A small multi-label image tagger, trained from scratch: 32-pixel images, 31.8 epochs.
Rows from block 3 of a small multi-label image tagger, named by matrix and row number. Rows with one number within an expert belong to one neuron, the router's apart. Each number is 128 + 32 x the weight over its row's rms, rounded and kept within 0 to 255. All counts start at 0.
Before each expert's rows are labels from the 100 images, of 14848, where the router gives the expert most weight on average: "patch colour" is the nearest of a few named colours to the mean colour under the peak; "responds to" is what is common among them. Only what is clearly more common there than usual is listed. The data: drawn branching plants. In brackets: how many of the 100.
# router: router (model.blocks.3.mlp.router.weight, 4x96, trained with AdamW), inputs 0-95
# up: expert up (model.blocks.3.mlp.up, 4x192x96), inputs 0-95
# down: expert down (model.blocks.3.mlp.down, 4x96x192, transposed), outputs 0-95

# expert 0
patch colour: pink (36)
responds to: two-way forks (100); wide (60)
router.0 [129 173 148 181 167  86 148 152 134 190 155  84 135  71 118  98 161 112 130 183 106 171 103  88 101  72  99  62  96 163 154  97 150  62 151 105 173 162  95 109 125 116 202  65 131 103 142 129  93  82 132 148 122 144 126 182 159 167 139 106 137 164 140 129  77 135 128 115 139 119 129 154 119 162 115 154 110 115 129 145  79 107  78 162 126 108 194 166 141  86 123 112 102 123 158 115]
up.16 [126 148  74 102 124 148 119 151 119 162 164 147 138  85 165 149 140 163 113 115 125 116  91  73 127 131 126  94 133 178 135 110 108  87 134  52 176 121 141 168  99 159 120  69 115 123 118  62 211 156 126  97 160 121 107 100 146 141 168 127 118 114 162 116 122 122  60 166 148 159 103  53 129 119 134 129 120 101 174  85 168 141 160 130 185  79 157 146 117  49 182 144  96 133 120 159]
down.16 [150 138 115  80 103 146  83 116 101 137 150 119 103 114  90 162  77 118  95 126 124 120 120 181 101 116 133 139 202 122 136 194 126 140 137 158 114 177 128 187 166 166  99 115 135 141 175 167 154 145  79 113  88  88 140 127 126 131 114 128 145  70 106  76 167 110 111 107 139 119  39 133 142 162  85 134 165 123 102 114 105 148 172 104 100 199 123 155 198 177 104 131  98  88 157  71]
up.17 [ 70 109 167  90 115  96 183 136 131  59 127 155 123 144  86 141 181 151 110 157 129  69  72 114 142 129 152 161 147 118 150 184 148 165 152 126 134 120  85 144 146 178 101 152 122 143 125 149 164 128 121  74 133 115 113 138 222 116 141  70 179 135 122 151 142 140 144 179 111 162 101 126 132 105 109 176 107 187  54  86 105 102 105 133 160  77 117  70 134 131 116 125 130 101 141  75]
down.17 [147 134  77 158 151 151 157 178 130 186 103 111 159 105 169 135  96 126  75  99  98 133 143 104 133 128  97 102 131 111 114 114 123 137 146 161 158 106 163 103 119 153 151  52 149  89 130 106  90  98 167 163  87 144 150 105 115 110 149  71 175 183 137 139  80  96 188 137 113 107 127  97 155 177  82  78  85  82 165 134 128 170 153 139 142  69 129 169 104  79 118 223 125 113 128 116]
up.18 [126  91 137 148 113 133 116  83 179 185 165 105 128 146 135 113 102 160 137 106 107 121 190 123 176 125 152  84 133 150 164  87 162  22  92  89 134  78  98 152 108 111 176 108 138 150  85 111 177 150  90 112 121 128 119 164 113 131 132 163 196 124 136 153  84 118  82 117 164 143  96 185 135 179 114 127  61 144 108  88 118 141 145 136 158 145 133 154 178  72 176  85 126 130 129 105]
down.18 [110 141 142 162 184 111 157 134 134 129  82 133 103  92 141 147 113 110 165 174 141 147 113 139 156 112 122 217 116 116  86  70 154 177  75 106 119 148 157 138 188 136 118 172 141 178 143 138 172 121 201 115 114 114 151  78 102 113 131 115 120 137  78 170  94  92  92 125 150 103  82 144 108  98 143 144 202  39 186 131 147 123 105 136  83 146  82  77 139 118 121 140 124 116 136 100]

# expert 3
patch colour: grey (70)
responds to: red berries (62); narrow (55)
router.3 [125 138 121 108  87 138  97 169  77  58  92 139 108 176 163 183  94 101 105  79 184 136 172 151 102 109 134 121 116 126 148 194 130 154  69 152  95  80 148 132 152 124  88 187  72 142  83 149 154 116 100 101 108 100 133 101 145  87 119 129 109 172  92 134 122 172 169 141 116 126 148  92 104 142 173 107 135 148 169 151 187 153 162 118  96 136  95  48 166 145 121 138 166 139 107  89]
up.16 [ 88  98  74 165 115 124 121 167 110 132 115 105 130 132 115  84  67  75 171 151 154 123  86 159 138 127 173  61 143 153 119 118  69 106 156 104 111 127 123 139  90 174 156 166 177 162 150 119 134 163 146 103 135 106 169 208 103 124 100 136 131 191 153 156 117 126 121 200 147 174  74 117 144 158  66 134 131 142 153 149 159 102 127  76 102  58  91 150  89 126 128 153 158 145 126  98]
down.16 [ 84 191  94 145 137  85 141 113 119 111 107  96 178 131 115 123 104 129  99 121 160 104 132 140 121 164 158 153 137 117 110 160  95 124 108 137 200  94 111 146 128 119 128 108 176 192 151 128 109 104 160 112 141 136 110  53 146  98 117 140 159 126 147 132  52  97  69 101 100 119 108 148 102 154 173 115 142 196 110 102 150 186 138 111 157 147 158 111 109 160 226 124 134  30 133 137]
up.17 [143 143 127 151 149 150 113  98 154  79 126 115 112 180 142 175 118 173 116 158 123 119 125 106 112 126 151 154  96 115 145 167 152  50 116 158 154 113 150 129 135 109  91  28  96  92 121 135  55 158 164  73 137  89 114 157 185 103 122 127 114 176 106  50 131 139 139 117 120 193 142 157 102 137 156 102  92  58 119 107  85 115 133 167 141 133 139 185 125 167 137 162 116 107 188 147]
down.17 [192 149 113 205  82 104  96 155 153 129 118 124 135 140 160 141 180  80 141 133 132 139 172 105 102 132  66  89 119 122 127 116  97 105 146 119 103 111 138 137 112 135 121 215 120 102 125 190 141  91 129 152 140 121 163 152 120  99 113 125 169 143  91 154 146  91 125 179  97  86 143 109 163  89 129 166 159 153 126 109 206 134 102 148 103 122  94  58  46 103 155 182 150  88 106  99]
up.18 [ 96  97 146 110 164 114 117  87  80 114 125 208 132 153 163 101 102 154 119 114 155  79 100  64 152 125  68  86 111 159 148 137 142 143 170 126 154 195 129 147 125  81 157 113 150 126 174 171 101 141 132 154 115 129 135 145 100 154 140 168 162 167 149 213 144 135  86  62 110 167 156 144 124 151 120 155 133 168 163 137 108  95  85 111 135 153  92  97  47 121 142  94  78 100 122  97]
down.18 [167 138 161 175 118  94 164 142 114 158  78 135 167 146 105  94  91 119 102  79 131  86 166 131 100 148 138 126 130 114 122  96 146  89 109 154  97 122 144 140 149  49 113  98 111 104 152 116 145 171 164 105 185 160 135 131 132 121 148 149 153 117  78 150 163  61 169 130  97 143  97 153 178 192 118 113  62 122  83 155 146  97  84 199 143  90 106 101 107 182 195  96 120  85 106 134]

# expert 1
patch colour: brown (63)
responds to: bare (100); three-way forks (93); night (66); habit: narrow (43)
router.1 [103  56 106 150 119 189 171 116 149 107  88 194 158 123  96 131 107 166 172 111 131 110 110 152 147 153 160 179 177 122  92  48 103 191 188 145 130 137  92 135  84 100 122 145 154 141 143 116 126 186 124 142 152 163 162 111 131  97 110 141 145  94 156 103 198 111  89 145 148 113  82 159 125  87 130 111 131 112 106 116 114 110 155 107 165 155 103 172  40 125 106 122  98 121 129 178]
up.16 [177 124 130 148 108 163  99 141 132 112 127 124 164  81 168 133  91 133  77 143 114 142 105 132  87  98 152 154 186 106  88 145 146  94 123  82 142 111 111  98 108  91 107  88 115 124 157 224 156 202 136 114 169 146 162 131  88  76 116 175  91  60 151  86 121  81 149 103  97 121 139 144 155 146 136 170  72  98 141 200 137 174 124 138 168 133 133 125 193 163 135 101 139 121  91 118]
down.16 [138 161 165 104 126 108  78  86 107 117  75 135 120 117  69 125 166 119 122 155 209 115 179 132 192 156  96 117 109 130 155 184 106 145 132 157 141 189 143 147 180 129  98 128  85 133 101 120 145  73  93 159 172 115 123  93  53 148  96  90 173 142 154  92 117 123 127 104 143 128 126 162 151  76 142 169 149 113 125 173  93 121 122 129  57 125 115 119 185  62 145 124 138 168 123 167]
up.17 [ 53 127 146 133 124 133 143 162 102  93  94  96 182 111 142 116 142 131 122 136 118  70 102 133 158 175 139 195 160 111 149 145 148 134 129  99 134 136 145 142 142 131 132 125 135  58 134 119  74 191 142 126  93 126 155 159 114 141 119 226  94 133 106  77 158 105 141 123 128 101 139 115 138 168 181 157  95 142 143 133 125 164 156  44  72 122 175 173  52 102 107 138  75 137 113  89]
down.17 [149 134 139  80 117  84 118  98 144 175 121 108 155 161 128 130  94 131 151 144 176 174 149 136  87  94 146  79 186 131  94 181 130  93 127 142  85 127 115 109 120 130  85 121  86 104  85 231 139 142 151 137 146 140  76 117  98 148  96 179 179 152 121 130 136 163  57 114 176 164 122 136 162  82 155  84 135 140 111  97 131 118 174 124  83 163 113 115  96  84 115  79 107 181 176 139]
up.18 [ 58  58  85 156 139 149 191 159 173 208 107 126  63 148 145 144 159 128 149 125 101  82 121 119 171  87 123  95 102 104 124  97 157 133 166 100 120 165  83 127 151 134 179 142 163 137 187  88  78 117 121 105 156  82 160 128 110 112  68 135 130 172 148 101  78 135 122 108 151  85 126 126 128 192 117 147 121 180 120  86  98 149 156 165 172 131 102 142 118 125 113 125 132 140 154  81]
down.18 [116 210 173 131  84 132 132 104 142  93 132 135 159 100 120 129 139 120  77 182  74 145 151  99  84 112 141 160  88 116  73 108 116 112  79 136 150 104 185 147  99 125 144 127 110 228  71 124 133 168 129 143 115 118 116 128 164 130 127 183 122 143 170  79 189 119  99 162 170 163 116  94  99  82 151 171  79 103 145 108  94 117 115 122 130 144  87 179 157 118  72 163 115 143 152 138]

# expert 2
patch colour: black (74)
responds to: night (99); three-way forks (93); bare (56)
router.2 [148  96 115  75 114 106  77  94 103 167 127 183 145 112 129  95  78 185 111  93 103  88 111  87 163 156 147 151 106 114 127 104 108 165 151 116 174 162 164 163  88 153  46 152 156 149 113 127 152 145 123 112 148  87  98  97 100 123 141 121 122  98 154  76 159 122 112 151 156 167  89 110 207  85 148 151 142 163  56 113 122 162 168  70 126 183 116 118 108 137  91 142 162 101  91 155]
up.16 [ 98 155 123  90 151  86 142 133 184 143 137 101 183 128 113 176 166 147 133 132 144 156 160 153 140  92  94 114 132 147  40 109 163  77 119 131 187 148 161  91  88 144 121 126 133 158 134 154 154 126 146 156 141 129 151 138 103  87 115 100 139 139 109  73  87 143 118 145  87  86  84 108 143 131  64 137  31 192  82 144  92 120 195 137 122  97 156 167 181 104 142 143 125 119 136  76]
down.16 [113 152 115 168 153 134 109 202  85 121  84 159 160 123 132 131 111 155 176 132 114 131 131  87 172  70 145 119 159  98 177 154  86 149 165  82  81 120 109 136 156 105 144 140 109 141  88 109 137 171  79  85 124  89 143 144 151 125 156 139 105  53 106 159 113 143 162  82 103 164 163  80 139 151 120 101 160  44  98 123 201 130  88 131 146 126 152 139  64 150 137 143  99 173 121 174]
up.17 [148  79  99 171 153 129 156 141 187 149 130 184 140  94 132 118 147 149 109 182  73 100  84  86  90 159 136 143  94 140 136 114 153 121 157  68  85  98 110  71 158 143 145 163 183  85 117 175 128 109 107 107 102 168 151 155 133  53 127 178 182 164 128 160 181 109 135 134 108 134 100 159 159 101 143 104 120  66  97 101 151 150 125  91  60 144 111 120 131  84 131 161 121 162  87 145]
down.17 [129 115 169  89 154 116 130 109 155 170  90  84 207  88 151 126 139 114 116 114 128 110 132 131 152  90 121  95 160 169 145  82 140 115 147 160 141 119 170  59 172 116  74 142 152 146 134 112 186 177 111 179 102 100 111 120 116 157 149 158 118 108 174 177 114  70 123  97 146 188  85 158 158  78 147 107 130  83 118 163 168 120 111 116 102 177 125 137 122  30 114 139 174 123  99 109]
up.18 [ 93 102 138  78 140 123 122 158  99 127 190 130 196 130 147  81 179 164  57 177  92 150 137 168 152  83 105  59 124 166 146 107 161 109 135  86 106 165 121  87  89 143 131 103 140 150 106 139 111 185  82 109 136 111 142 178  77 105 153 201 143 147 148 156 143 121  97 106 118 108 160  80 118 181  98 162 126 105 116 132 117 158 117 132 141 151 152 113 129  75 108  52 123 176 145 120]
down.18 [158  59 116 130 163 158  88 119 105 109 110 151  89 154  67 156 149 143 111 164 149  84 123  37  85 156 129 135 105 140  87 120  76 156 107 158 137  81 167 147 110 117 132 135 171 108 154 135  87 146 195 172 151 139 183 165 130 154 149 186 111 152 144 125 124  91 143 149 126 134 129 131  88 121  96  90 133 148  86 107 104 187  82 179 157 137 111 184 170 100 104 130  83 125  73 144]